Weights of a small segmentation model: adamw at rate 0.0014.
Rows from block 11 of a small segmentation model, named by matrix and row number. Rows with one number belong to one neuron. Each number is 500 + 40 x the weight over its row's rms, rounded and kept within 0 to 999. All counts start at 0. Numbers have three digits each.
After each neuron's rows are labels from the 100 images, of 14976, where the neuron reaches its largest size: "responds to" is what is common among them; "lies over" is the class under the peak. Only what is clearly more common there than usual is listed. The data: coloured fractals of 300 iterated function systems on busy backdrops. In brackets: how many of the 100.
# gate: MLP gate (model.blocks.11.mlp.gate.weight, 768x256), inputs 0-255
# fc1: MLP up (model.blocks.11.mlp.fc1.weight, 768x256), inputs 0-255
# fc2: MLP down (model.blocks.11.mlp.fc2.weight, 256x768, transposed), outputs 0-255

gate.345:449539512442514440499500511478489505520501407488451438532477463523513515500506434479545495502637447481473476586518469456456491521506469559568511512488503527529535539545505480476567490595449436514484442492450436490473487509420531572510474443468509538465492491506496465464489577510509494502433416494459524572481452493532541516480506438457506483572454458530366499466518479461498438498438470466456526482481529490539549500505429473543441512489499518553518518526526458477467468510569465498473545427523520519525496480534461515507562542482511495469543520552538585529497471562587555540498514444499599515452525521514459504480587597475479465486442462496467490417516500540520569534525486577514420530492503470464530433533530513479537538498487537509557548462479469494488509516521516
fc1.345:475529539529523551519596507467428452452570511487510548479475476480495477469510513413517516461434484534498501492458513427486482517501567535535471520555562532474538506448559462516562600453515510508472541434512411513502543480532484457477525522505562516550549523501501458505425504456442446517493503539554475441474482462521472576519468490478522501445459481542579515496504494446485501504513474546457510495518464509525513502537473415482513597509559514504542539521447539502481495442552493407506460426545522498505487487460475444397466485537568523488442426446477499440514505418506408478444498541431464450458509565499510447581501513519496487518567480538496535482557500519485501471484506432505555527472472528519495516515510536484614505528502544571543529515484573527523429582517537
fc2.345:513581493528479530556523474507438539438442548525493526507476454477519509481496515462534502488428424422542579464501449482505489532490494575499456401521518513471494519424503508503527548395529474479506515515500483449462521480516593510501499548532565496564495550442525485480527459563476494501476522491529405506475529525518526550447523544500490518469487447479564512518485490564515502510499480498458512552538525503517519465422509422484502422528528497472525438541446465570457445494500483488410527404523471493476452410515450425476439465549570484563469520477457501531424417479548508497516507499511484473496492494489505430513482506468546504544532533482452570515542515492467497480515553559430621488488469562581524518529462513432579509455562524512523506534513511516427515556532449
responds to: pink (28)
lies over: fractal (43)

gate.385:467522565495529521486515462525494551474475558555493485542571501548497475530539504436526543517504542549533477505587554496500511496501526471431421496534555497474545427436496478528576541453586541491439472416460508455444517477487463507455441476468477444517554489475437431503467475457511497537498478461482480481499415475464471433501484512478507470460450530539486463466498510472464482439465523451580516480566504544545468491470530477537604562518538468491487520512513531566513493545497577562519505470553501465541552493495604550469472518476535507482566462542533475487492518509568489559470435437436494487513421579523454489535507514537464506552459473499504488492581470524490477543501447503481524528491515586495487420420463457500428504561540511538433549482580462445480481561450474
fc1.385:512499437485464499492545507473453484482468525520536464491522495493461512511516458505542515518446524549511557486506508494480444486534511506485550493535527435437559491450460540501472515519528465461521529488531517545560458541533469575559525509514488496566396524546532553467486442506482506482421515500437511554445586436495541525483493492458482504523496478519539438482542488512473462504556505545534520437494459461409537588485504433439510532512571496429427540503559443480418489383476444497479508487402552527525539419531516536476482571521438486456424492378553437484486473562497537455542477524502430507560492493505592536542467429584498513510461570480504429543467565500509488509560474435508554427547510473548498506505520485483509484447491490493537485522503462464507482493492495
fc2.385:506435499500508479469554566548471497501530507524505381571469476488489595526492515516488588522566526442429534489460502515495428597529529466469427523505499477490498504483483575432422483483474549452492503512490452551546438479530474536522502571554467513539468502507511561488539556484451473537476551435419514578421496581578514504453495477478458583486483537527605493559543447451486476495445488524505531477468461522426525512527475441520503499390519541503453499545517509438519476482502391506506566489472506558511532544520511502527504492538424511546490550495521464400484514518490449516475495513447468496532502512532475558497461496506493523430509544512450486485485510533493467454495508490526522497497466523443565482533506537510477509475486493571521548544478438459474384512517454
responds to: pink (43); orange (42)
lies over: fractal (95)

gate.388:491507522494439496485477475567521478424482437436529500557529526525508499502548515544546505533491522479602563470466531471504531440574510508507581501526641444527535421516526505485498538535532489586501431551475481491514464537481525486589476499491520372475538461502492469548552448510413486453552568512488464535530520433461533525473473446536546520506499511503493396440480453551564474446438561450529511456555478505506475525452496550482443523526544454520522438520541524472454533483506514520530530491490503555501553518506559455522462548559509490556500490564514512555503497564482439544547508485517527503446527601505567502445517461464520458502516505520545506491543440534546530450436470441472554499538525426524518482479454497452467521480508507483474539529491461440451477456501550
fc1.388:434504531526494581487533482525521545550523468573568518507426527442482519511521533522506471530482541509435552527539428537432505509478499521494463558497465531497546487582495477536475459496465489452459457467455505464495549534439488476546481556461601472442524491477503472536537504503498546444488470540427526530542542468533492511530473502526416431538470537432455458488503521531484480552571482491575552491454476530531520460570546493552449504535428472498570487449529469523567503507511547459513447520461490524510552473553485467513461491425541425397458555570525503508545526488547465465450529520527559567425528484499483512481467487450523463499524478522452503540496470486463534545539539559447440499480534503492474525544506460505614515486463452538562511503434582570477465531441582
fc2.388:559526453515472491540490434461500537481460471479540539508377467513511509549466537569471490475499497490484561482576431450498514443550496482474530486546498538482492546537479447436570495493518486493526495555493546553497447480430509481510513526498494508498489477554522493510460448568525565444493491577496486539590489468503547547525466522480470393489473451424464506540498542574461490501539494544472562500467441500543501502429549527530414522576465503520470453442439447490528538469457544544441454560420483481513484453510444473503483535527564488420466515509520567542463519525554520505514517512550511572463507501477533489465451534431507429527536479573476523519441456561483501547472483519477498493439534465549401531540521507450568509462446442453538522496545534532461481555434556
responds to: yellow (34)
lies over: fractal (99)

gate.262:517561537473478537459479545500529479497475433487524542506527499441399526473474568544523474472558541477472470503448505490522436474547509473541565484524573474571514464465511493497520450518471523490496443533509497500521500445540500551585429559540548420559440514506461534421480517532437484489501487521500483539513501564472508541503600447486526447549544524492565455470532518526442480531480539461526533482515522548425535489494497515521522558449434579516546497477513505499480507470465442525503517562465534453492520463547450483530488535535500590529500534423575530449479446525492532606450486477585482518473498566507529528556517451413581515416560531455469554446510510540482492520398518481561539468501464528536457543443455496479540485416473486564532541532500496499481493545491494
fc1.262:494515520493462493476463550432500537514452494499516507435546402565539498557535520596479405449530506514478424560483464502510479446496535511438544534589506533491480505552466475432482581582535515557529499569481464511444456480492524530457503445478470462556454467497513533498568544489525540505542535544487497472536532471487499579532429518496584596553510523445470482465474583558473527548509528518455501492500460474527543529468500527463479419445541494492446529429436410491545497523565498504506467484492521498491476521481490545501554461489557496450481475543469542474474491543516446519562524488528569538497495522498472521496505456472478503417417495559547515487476461572552524486523488596472481529425450470467531409492511480551520498444518507452555526473544498510485521459423543
fc2.262:499479492477501476493492534441514486511515510492590478483491499486488517515412541540509448559495459463534452531458450534494414493489501485499579537500452505437398507522544525524429485472467514476519516545490477462505512486497501529504557497565467532501538484502558456496518527518470496512503511612562560480519554494488544537511527549517513560534529483473505479487510529523489527540565511497462477563557519511539513534518530479495496457500498517450507494427424476497527514447491432379537395481448490555438524543498470545501467474449555493513439456478471482473476525476517501474520485506491441490555505467505533543482512451491461503454495580496539495530428541480508410501526465504498582484475514556499534486522346502528551497497486522460587528544486535628343422459481504
responds to: yellow (30); white (28)
lies over: fractal (71)

gate.552:535514466462440442488419452527485470447505448425482513506491449489460500496485486515482460503489526464550507486519528512519492495498512475466469517479524540515484489515556509501549461511468486583542480513500525575531487498534459488531564529433525477482446559584516551566442495509478530544405466546487469575474393498411494495452487485503437465517463532586528490442498555593469484485480496510464501397427450537424472456547459467540474517498499504515475450574492460474452507540450531563465596453464536494544487442535520467530525564560410511570543520572563510515444554479441529498504555581513521511549517570537486495518506533534498526509563520522455536473484529501490512491494454449551447507475550476456502533545444557492547520470548446572468519502538447428475493500473474
fc1.552:549529499457399549500551538483478494515501505492482508452518466443432492391499491465472530398462508521456529454460547559508493458567520494490456430432495463483510413431491509516478487467525506482569477498510440480553499509495531544544440483544485497549490496452436566481514502500500516524527410440586452435457534533531548499530515508591571521526566474518508481504458474527505489576524548474490531531555550572527506516467489462502561500461510464482562495445496528535483546396464510462455457534489453523397531468545461492460553477508502501496406473408487498424449473507486505521543423488484500460495545498478454524546513426516456532470488522562528546520517522498446507485477590513501556529550402491529482489497558479480535459473498533545467473496505528517552504548551458
fc2.552:468509530519504512532511535552517526437486476426490496509497553492490537458548488508625515509498492510501480485494506511542544505499530580510514498462498496538537505480500524528499492473471469485485515484507497537499519549508516530544512486512519504519504527417538439509456554455490518494459518365493491517502473506482495457473532504499446514525484521476502498473494491446547474496476556493533499519540558501469491493508477498535481533482477496510569497544524499518491479518513440522484523500459518515507684480540491490493503497557476524497452524485505510518483501515464510505492533489492531538492510492552510477523511511476503557484504492478480535475494486493537519486511484508464516494503497495510518531509223517469482516523516488506486515529436473494193491517523498
responds to: orange (43)
lies over: fractal (46)

gate.523:521577459511541508480531458512522519523519545479486522494476508491484484523551431494543463535534543497459528506539473558513468553542471568518546508530648485561521437523470559526469470510528526498462426509446534521524472508519481485517421537459466418497494533512413535511558443505445508458540533520502500506531479507420498544502499507477528468463592507557401465480504423452488450474542521427502552533576527547483545572483460518541491489536463522499493550480490423453472525532456565585480493528550485461530551497460549513560442593515510503508540495516578526540543508496470484592457460455511485531472509640520467541539489537496479440550437484509477449470493546558471507494402518521505440480510487488542460478483476452551452521532507465501518459497511524471451502543445519
fc1.523:492549437520521486514443485586515459557465535563456542488568545515461516582509522456499517475540505519506493528471460414464542526509494543468490498480488490497459498539538535557485405502495513523479521464454495418429487442443533467460531473445504496516591467502465464523464515474516489525432482432537474587487470519505482561522465512503503457531563605533477493481499496490473475525433453477613533537553456508522510486536440538509501561513495496553485543523498482586517479577485512506414574521484455426472447512452435455514492529508469493499492490497464521567438532562511517463500515471478504553548474511578417551474509525508420541541511552486434418434476544543504496499519554509484440514461442408521517514503507542543492453512428449504522511490482492535459483389466530
fc2.523:532581479510520559503509489521482515527558513585455539514507507502502527539503464442469493520462429521522468462513422474448533554478504496381450473507505483482497504526477533513505533500508492448497514433498480394427494454496524530449427503479576491501517481491498454526466501520535466465412500511523515477491475523502534529521495489496499480560511533520509510453553499525468531492487463512554476534494512506512506485428563446518616558568512535491459532418572458534483417467502508500417537494463491493487418595448457525471525503477539466489526488463492606514482547491530561473491469510451402485517521502540480520563491549513406456530502524526477526508456492466507485571508571439459501494356531492534471531515594501493482484543529494436493495581534462528607541450509518
responds to: pink (39)
lies over: fractal (46)

gate.48:553471579563546487501446459568522447464432500539472458561540579484538490526541569495526480579494441472485579491500557442529601448482381542549495489515562449471454470524497531580515544521510494577492486451441538403463534508469537526477488492497494444482484470458497469536549503480492433481524517500478535541505513465457455457467504518527474516424446540553530510551494439471505511450493552477526471509446464502570479517489539456559503481503503465540569485533485506521492453515546574552522521466562523465547586390522548468573418484446523519572558548508509546519505540489500552536521531446493471509514474516498513525502563524535480548489494491486447451468549468492463561508497418515556512557481495519424493468495495486504454504536517484459523540497523444529437487506495573
fc1.48:553507531500445514467555497482514476446524469453555487512449463545513509503482523545501481479571562472566524465498478496489476496551541478581510570500539542467472433567537463515530509577562492521494480559451401479455456466544532543483475489513490451574503506547460563471520491530499453489540495507533491501526599449463542474527477436491537531510500548486531517537444522558422527615435520476494493538538490505556495553525501508507497501449493520453519467493456578447556545424439494529486493499472514572442515449576490477489483443522491460523515453526509447433484512479539457481508512520457511531505492537410523507494519510490515458441506553536539540523485538489499502502488463605582524567502514467439582498583480468571534459429432378542489548492536513478435465543485501
fc2.48:512485469479441462454500484509478492471475497568508478546533446472492459469465585480501441533502510506536512471473513461467511519467487473458508481536472539466435506504560512546540517465515456620582526567516487462516499436520549489513501482551459518547547545542546488483519549474509464519539490589542559573488543454487552525464500397523489499465505506497577518487504460492486544543514540508452463458473441488533420515495541457502529492450514532529475395503490520508553456452489499471527477507486453546477491461593492474512474466521524453545527513512480389467459568545520443478579521551487516504453473476440516513441472425478509438454541557498526566533477501481475508516514423502499551527452454514412577490523576510529517495402451482516546543494406474527607446549489556
responds to: pink (74)
lies over: fractal (96)

gate.613:566461517516536520501531453541467578443487481480492451459496496516468522520551528458544540545525511513513524448520493477483522470510504472500524558524632529548530423524542511468448560532495478606544416487426469497553456500485489512492535461496532402455494473487525460518488554509507518501493491526515506481548510479521457482509573506531451478459435501503534502495542483464474531511468608451423505492482461550458484557492488469528502573567516506548505520515531439486438493486542468487448497462514515491507617544494485520497506565547567564516528570549558510549523540496517505584558510472517508532495527589460557518503504506482425530505467517519505515475492521559521515494396311519482510481505526499473551454557430491472508526517487506501511487465501506493393460558513516
fc1.613:584453564500517523428500465449506554484465524556424427479494484471559525527508476520454529479461469496430504457531506530497491491507440442491545561479479466524512514458565538488526513443477448482586535514508530448515470456547563619377513442465513509549468459455583513468516542466453464553564483537540550465499500509525451484489519542564494536445466514463472545562466513477498505447451568488494528464522432536555524544430548471551480518434523442451481539517545492505469463439585516509465489436498539571544564472455436539507519442461548534521527467475511495527469588464512528461478525521487462494521544445477551499516507479458466526511516521412455547458507543516540519529495464521459518430432454528414501525483539481460475531512545552491502546542498453540517488442503515
fc2.613:418538509503538526508500577595530527553521558516510475540511511510481523466533456540621460466482514487526389518472509572511462594480463582514498486479488433544557515455471520477454449429465533492487523505521449510514432489491484531491452512475524504512453529485521550512461493480427480567480455449484439564482494558478532534404519489502492583531538548479423462503465488479489464528481534514525522513522545475508565466526467540587547474405459488501470538522562488503445531496516458566509482555517563514538546499517533525511513527572472546483464481465500495461467476548367473506480545526508482503529509486518542489470498431504585524463453515440476529483508489505576503524513519499437523504527486506504495533478364475486529507527506578506493495487473506479366534465549504
responds to: pink (31)
lies over: fractal (100)

gate.763:573569422417517508527482480523461483473468476498508422518537434479484446504530499493527458513422422428556428545500521473556517565531517562489524438473467490522505501532500540453534466468547539474504452533515511513459567510555475565461499497416444541549464529475492479452443585431450510602566498520503556474451442457451496453529456476460469482466503543577453416472432552456539464565537501539507533518527483540478435478509471507497569437544460550522469470468525480517465515448573459445452437527507558461520444511484439508512459527532497514491430503479488516526510505537514543529545475556468475555483447492537457499466451535544446533420451522471530509450532546506521534485531525526447522488458454532526524503521493467484477441540570542580508502525496443475461521539509454
fc1.763:459550481513508499508470515464455439554462491474464506472545532486466424494540525461471475464494525499501536478518507432520493443520474554477482502469467476497512467537458489449496561462544459518509468493427476513528477489519478533544547478466441502587472545413478470568481515501483423544458468516494468515447481528494525540460497536566478456564482516499496539411506499535436498475440540449535524469460547485511514514448546502506531427456537566490462469485491464566477472546584485528509522498425492485555497489525493530444458439497510532566457463595562467458611436460567513461500539516606456527521426510499467560498538518425527440476473515470487538569479491518461521550562475532453475528502431571472462548407465474525423463444473476565437506464471500490535577533429510
fc2.763:537558457508502490466467536434470470525556448570445454473531490586478491462525501575502490634504504454463501469513493495512519488504570461503505497465516488467490473474529483513507545549566534508500476523483511403545490479504474523469486557513439505529536480456498461479434499417483481481469454447521548530464457557524494513457474427464469502516429560496527547464448492503487575504451520502534497494506508512482505483555570406577512491452496580554467505507546455541587446442554470492509474544449511504471524492604530493462478475500418470464516492540501584439525499532501535496494446511486458519487537524506440548564547457502551427385516542514485461482500526483456477482498519554490457552495511547520504526428508456576546516481489565516474608576440466556496452468468471
responds to: yellow (61)
lies over: fractal (44)

gate.238:527585479525500568542541472476452575476536425468430521507449482535460467468526564499526505536518473548404494501448513441514499460522491480466492442483543536468451452559527487504465569495506449591525421465467502495463485447507547501557511436512539431491454500533486447517441483512553513477510521527547464562480427524482530555471552493546508447479492525522499524532492495496477480541487575483443562537523492535569465495494544409616538511514542508521478440509508383490424472442516528508417513407500476485476570458543528466469512558562519512496493513476541547484506516593522511552528458473498550501470574586480533537550486540535436482490458560514504502466478503544533523523413457543480488536470475498476442479567480502476500565531576525520517505477521506492442502538526516
fc1.238:502460484440534459440487524499473544494420513465475516492509470467470457518513460522555521496511481543496512547476443478531524466548416496549578549498538457574525531477476447527447477530511511561510515526494497528600450541497516541426540525456417502529470493492484584541480527513473532552435519519522474542467492535544500545438537492497501503473465445491481402475498417458534467469509457489430470439397452506452434544576432596506465464517448535434528472543507468482412562526488481563571530550469558579509542469544496535579481534460506513513574536476581501533507478499430507546459501444516461534556472473547572562506469505480565518499517497508460539471492499522551473478508476480500478564513423498499495499460514504481428490493557494569512426540521469451503501482460513
fc2.238:454478471463460480499504505577535458458460503419509484558545531476539500495467474581524481516450522567507496520477498517500483476505478499542535494490497472472507498521449489524470483490479526520486509495503474562579475588487487482508499511476493499481484499432516513607489458431468474544515528487504489535503488503504538512461500428460418533493481508480459458501503387460616506488480570513528499489479487498450445486535450583433381486547480420554514428536515501417491487516467465569599444534470494542501537405573525497531507514489471498538505488501505420515469498544347481503513525502497497537496480480489547508443505497543604540499523507483514551496521501514551505536503532493534472545600547509508452625441477497481404533494540493526527448526473483495497535547560540
responds to: pink (32)
lies over: fractal (82)

gate.229:499492504474404471510496454570561516462496508560455439413474473516461515475541533580505531519465566465473533515493472492597484439525606535461517501505549543468533484533528454489539531545540513533497483482522513529492449484533499470559543506490436438484443559469486468491507500489497520529521464475513469558422496490482433490466521527470468439493428509498548529483453493462458488454434504486497528505494481489392541462460487433473599434500589586510563500516529478481553451501518518489618561490523472456509559477593524437541526554578441496549448537480539541473531473511509530533501496527519532506552464540465479441551461457523457464428427466510498472435513493552535540482452484557506503494540434471497473482519488463499501585460479505550482557465469480541464435477464522
fc1.229:538482490466469487519534447528569507463480501547482466523487464505516562502565532545504589499535519450527555521500529489567454487541505539555480537518519481526552492466482436477488446533526569515479501557430464514467438469521557512472485542478457506445431549494450496510534530455500443574554464477515442522472560469564453485497460472470524510453414551505573451533437453493499500539394487477513506492405444534493509490468494534509549392478540556492525496511463533397481441548529540538570539542585526510492545453527550476563560498479523513553541510489541467460519523463492527519541509482478513479513419471396531497410458527518489525447465482508519474445591512526527460440499431525544594516567450522509557485475516430523467493468475489513465502459549496483482525475527470
fc2.229:483490551505455520527546550524502504453541528467523507549489550463487481472508541505418526457505556470596495516493551513517491532489531523589552505477492491527476508511513459580507465513582523432476522462504435481455636533533474513546471565525499515503493496418513473475476511542453439488544513549528475452526531465462534458511499442520522543509514501512496471546449477458508482519464465509544451487496528488513541494526480550485478468427477508508532527484494554436536530471473517496532488498508506536469358490560448437512475489493498497531508468489491464465502432427513443488513515531508475542543447477459505475455501452437536503459485491405499494499553467459494463488533599503509529442514412466534540529513646446492499511453454493513468469500468469485707512515533475
responds to: orange (48); red (45)
lies over: fractal (80)

gate.618:498444521439404387477461529523430475440487541503528506534461512530481488438510481521512516510494578504518481536499550532579508526509546592466556504507610469570562456474515528560483568515573507511518442541484478496540479514540504545528476515525477360530439516496465501506508478470447468509501477472490489484466488492443541480492543507558503510482494538533539442477436483476484495461495562459436495445543509526449513468496463506472531502496478583474582487499560540480469522483551483455506526484496564550514545501567518478508485544469422548555455504523531523541466481499450498597560516495581517510492521651504504522435528483512520543496501489417478502455509442513522580518446535541519499514544480470509574526527436511480521505507596507556491536507495431472459481449523495
fc1.618:490398549481440439487469558492430478412476542504497474551533610484515431452512535475486567451483468508540518573478508477568510465456480550528610466498513459588500503463494513538456505499482503533519523484478440461531486571500578517482534501500453471482482472456513521553573520470488483516509575456521552497520545447433536474466558493529495550490496525540544371542447444426470442467457509484452488495511467508468513474502467509500479480450526511489537479479537553500498494461505483491559530517490530494507548485516511443596529526461479514561474476472481509470436492439427506543514529516557514549522503494526484559418516433570522585494496477430506550526528435505496596498498472475520525505560461525497573468511518535549441518513550509540481539500465449497504527452617525
fc2.618:471492544553554501497465515506555419438489490507527430559491586504518442492440512500449498485511486446538518572523556502540565522464408522601582544447466489566498516557473512509468484566567558426436523479522506443480501519454516511480510568493455528429541453446464519514553454535416512463512519500508541502562474474470497481528465526527556569491517541539487481525458471422484471485461426510494471468502461479478547499525490557473407513452517488527502575489492496496496587476556533539521520525531509513532436485417497490548444450430448498552530437525460529507522496466481505462412483513526520492494508475518483494458546540510470601496448476408552434527544472471515550477530529504531469473534481481483504513503584451568515512561497508507534531521546472443587512449491464
responds to: yellow (35)
lies over: fractal (95)

gate.27:529478542498470488489437495498529465524552473486524416546604517506474538414494504547475467511502422502611488537402477564555494553526465509507496448453504379519511521480503490435521454477519488505521499569482446478524479514473475518515483506490434482563521478547510528452509429517428489521431533503520462523454551538451559533491503440589504543533510513591525401499565502508510471513472521499481580478493469499423506469471500498467397534485498503523522581528556531487504602448489485537533535546520521513530487498525459505508426531473511545524505470508528542453488452499464481553483460487558542496527504505530563420481521497484628504471562535389442499516513513537467492499434490474470475483517410555487499478479460505428515518486479535496452513564522538474508468513462501
fc1.27:475448540452482505506469486504582476459538477358552435571581532490522531458491521467496516514521484447531487602390535545506501478478487459555586476518528429431488474578475463464520480534541526521464462541516440477495471515455511481518459531547500526546541519530536473418544494494513486497508590525478526501501538517507561459565511482483575548468480432540534483472520503451483543502496470505406497523529490483471570539552520525452447512516492451512545581477486499478505493482491522471489500538557503546523479492506499526503412478457486493438469441465522508455459428434500451469530466543533484496463468479480503420454597529513519443417517445464526486559509505479499434427496537476525570554538485542562563455508485491502526463544433467497458521533512495492467433548477431
fc2.27:474454509491524492448497437549535485466450534463641536556554492436509489545498553492498467470481513524526467518519562469502494443501410490462529543502475478480487491546463453481503463494533537497478494532477481493512513486432544493442516496571451495492496512537536548509511504479481445501563542594496524479578554426535579553564490502511561440508522393469518459484541436468458523508576477482466493466470465510481471545533505551504479511520468433517481455425477531512490499464473591457506427543571463552520442534470522534566487498482544518470499472450508456546491527455491480493468491491487475550494506486479570557450541508524510515518524471537580466528497539495498476510496485420466588542527508563502536453462586472422511456503445401537504517466522556488633451548501544
responds to: yellow (49); orange (38)
lies over: fractal (49)

gate.146:540501487434485475485530451565454554529486506488566475482556462542474456479491498517517471536451517443511539500498443483530471545567512450453542511566516479483477513478442512478505516566543518543524488573409517479530463468541447505476483533475483467514408410567521567443492440533433476465524552546471508563558534502535508504487512528533484479462535484502467490486463541525465515518561504488383559507463502558492535546441535470505526498520495512512504549484490469494520490499464545442570433497501582478503529433473484489605416512529512475525513496498524496461476493525554511550545504479575453495522428530425532516482518412462582462428571553530535467499505570545526539464428463536487522492526468442501541480520468498467564518470462479540594580535504532583452460447444503
fc1.146:501538494488418498490524519511476506539516498510496595461452423549511484553482517444510451445484533512461484458466461448463517516490554533451480433529489538444511435493548476563511602543429470567557465502526492485467487424534468518561537468537601518571499544516492519482559484479573505453543497471556519490480512504492480523516495529531472514521572522552514566527491543577516529525522554473423476538553532478568481505496498398497559480553589518479516471462513466488547512434470453483493448453450409512498513488569449462470450426484529435540423482474472438512431552551454517500551499544502460470446542507475443501512487471533428455481474592524558476534453464511494528556519541506495467516430456474530495489568528508486513502443523516540500503557569520507538506458518565
fc2.146:521468491502503510512477486486526539462483542532465505468508475525516595498517468463596534503568434536475487516479442503482534558480535541479457492515488490507532490500525549514494508449467519514520509482509532484488525538497541502506502485532494510490498535445472479500528532443498557501474473382539511463433513565516477471545530558491489498514506478500501507506552479424503495511498503498488483504532535500491481525510511477459518477549540504460510476518533458561549461525491416465498558519515478506508657569471496537441493500483585505523493521494486459553488499453497490493525503503493483467481507498563474516466471512511451521572417502497546508502483492479518450523505473483491535491427493510559530480507250539551491558552508494465477479514532478520252465489482488
responds to: orange (40)
lies over: fractal (60)

gate.732:469526491482510533507617457555487515478464449462485496461501400481461546423554441532544462502549466538482569556446487603489464566506461572539482525489453502474552528452512576526485432508442462545521455503459519544468531467479485532503479483433533512525434478442462526543470485487465488470536403418473422534422494486510501504439532463539489452505501549450484488479493434505514520470497492462548560530539490526408448510523454494490518524534475479529461473521525440548485527562490577477455499533511537476563494460582613488532538536560477480486476491499511491548459452532498495505502462470553517589525466518551451477533550506474532517559494575525454524429541572520492478516476487484513534463523459546541435546539498532415509570527515454529514439446467499486485472513485489
fc1.732:493455534482456503507450556507493430528571596545501463524517600498517461503455556477451556482436523436523449439546579437532493440487595498465447422471539450529460484542467453510474583492539527488477516456500451486517466485482466483534541481550531504461554544539511397500550459526519538530495542557481521481577534510506469446534450556597485512439477459508510517517530555521488460510476475485509479491509503494509593422481585445480496517514572527516563540438433531452507448496536499453517517452509491452473467531451471527442454468470475553505459495495488551415519488436489498505487522523467511397557525467459550527517535522518432543458509450533538417521533379477489544495475508513499508535491517454462554455472488487508545456467513529507480543489518546496523502478527534
fc2.732:476442470498521505479472500436516477448443516462508443475513447514546549500508484492547489451529407544485542478495482503488539457513515530506528524520487531487489534464545439449493520471513448495507509535525559567464489505466542467482588465518535518564499570517538498585530522572542601507570522532513532475514476481535497484474462526482472476480453513498536509491472557520535533513489485536466526469514479492496485499494418462501451507460574513454493492549478471512527509498521464495454501477498471487557630468429531523430503489466550474472462521539493514581547524470504457488474511507498557507448514489494497475489479508507506546528520450542519562536538454520508486481483463462456522515434494508493500448515292538448561579562522490509471528526532547467279524503494510
responds to: orange (42); white (26)
lies over: fractal (62)

gate.592:513431494565535461473468497545530461472505510570470493505519502539477447523506516547494450514546487526449530492516496479473563459502459485522514512546558487545523452497456570544504548531517517534466439502509590510494551441499451484535488515472506397423474501497388525517492469453474535479475479506430488554474432536449488517494477521523444445426455502592501494553513485468533459453505523421542523462476447551444508466551520482486501531512536492533481477497508432515457566591513536552485552481574505421563546464504563474553451554484462544494541503584501507523499492532456459587474498470473547514495503583528470539555493567498468558544483515498473473430525444542477519528379476492529384529509506509479422502454495493530452579549490493551499534487512477503495480535493583
fc1.592:539507367458495524515517533490482517474514525451556504480485455562505518481499496514508492464456500514525532462472385516526450503570560527501455542444453581446551492488468411438499439422449509519489441504483505546488545546496515476493547488545455508580411518479495527556507470561562487527550502507585421505470558534517508510470500485472468483596500508454465525486522538531527526503479436562435507493513470478470459479464514494392467479457448587450484472534492490481502514399475511422499510530436506501458454531543445488464524570510512385493475537421494500444510527474555498525530443496528527505483507528423487458503449485510498438528499547453542514562520493525505435532482550524542570460539492505524522530538485582499561531493512479484552450520515565480481534535504453
fc2.592:495508429512476557555562548491536511459509465464476564519528437474484565476458492489584544507546565478477528479451501513495453478538566528530449522554476484460518552450482522409520440429505475523495525516520493640498471591556529490523506515488564525557475516470479510512485492469506491509477520492506419536423491564527495522425494403434472489510505530447485500537463467527555500501472477545515527530473536489506499459451491513481480485492449539520449434532484556458494506516406463486501539491416507511462483438601495485485549534603483503528449488478539422478427484500446471526522554531518488530423489448477520492493436442465592439462512501539494570480498498535502467502501525516570508537475501484565498534500429519500448517425464525496497457500382548442484446539503487
responds to: pink (51); yellow (25)
lies over: fractal (87)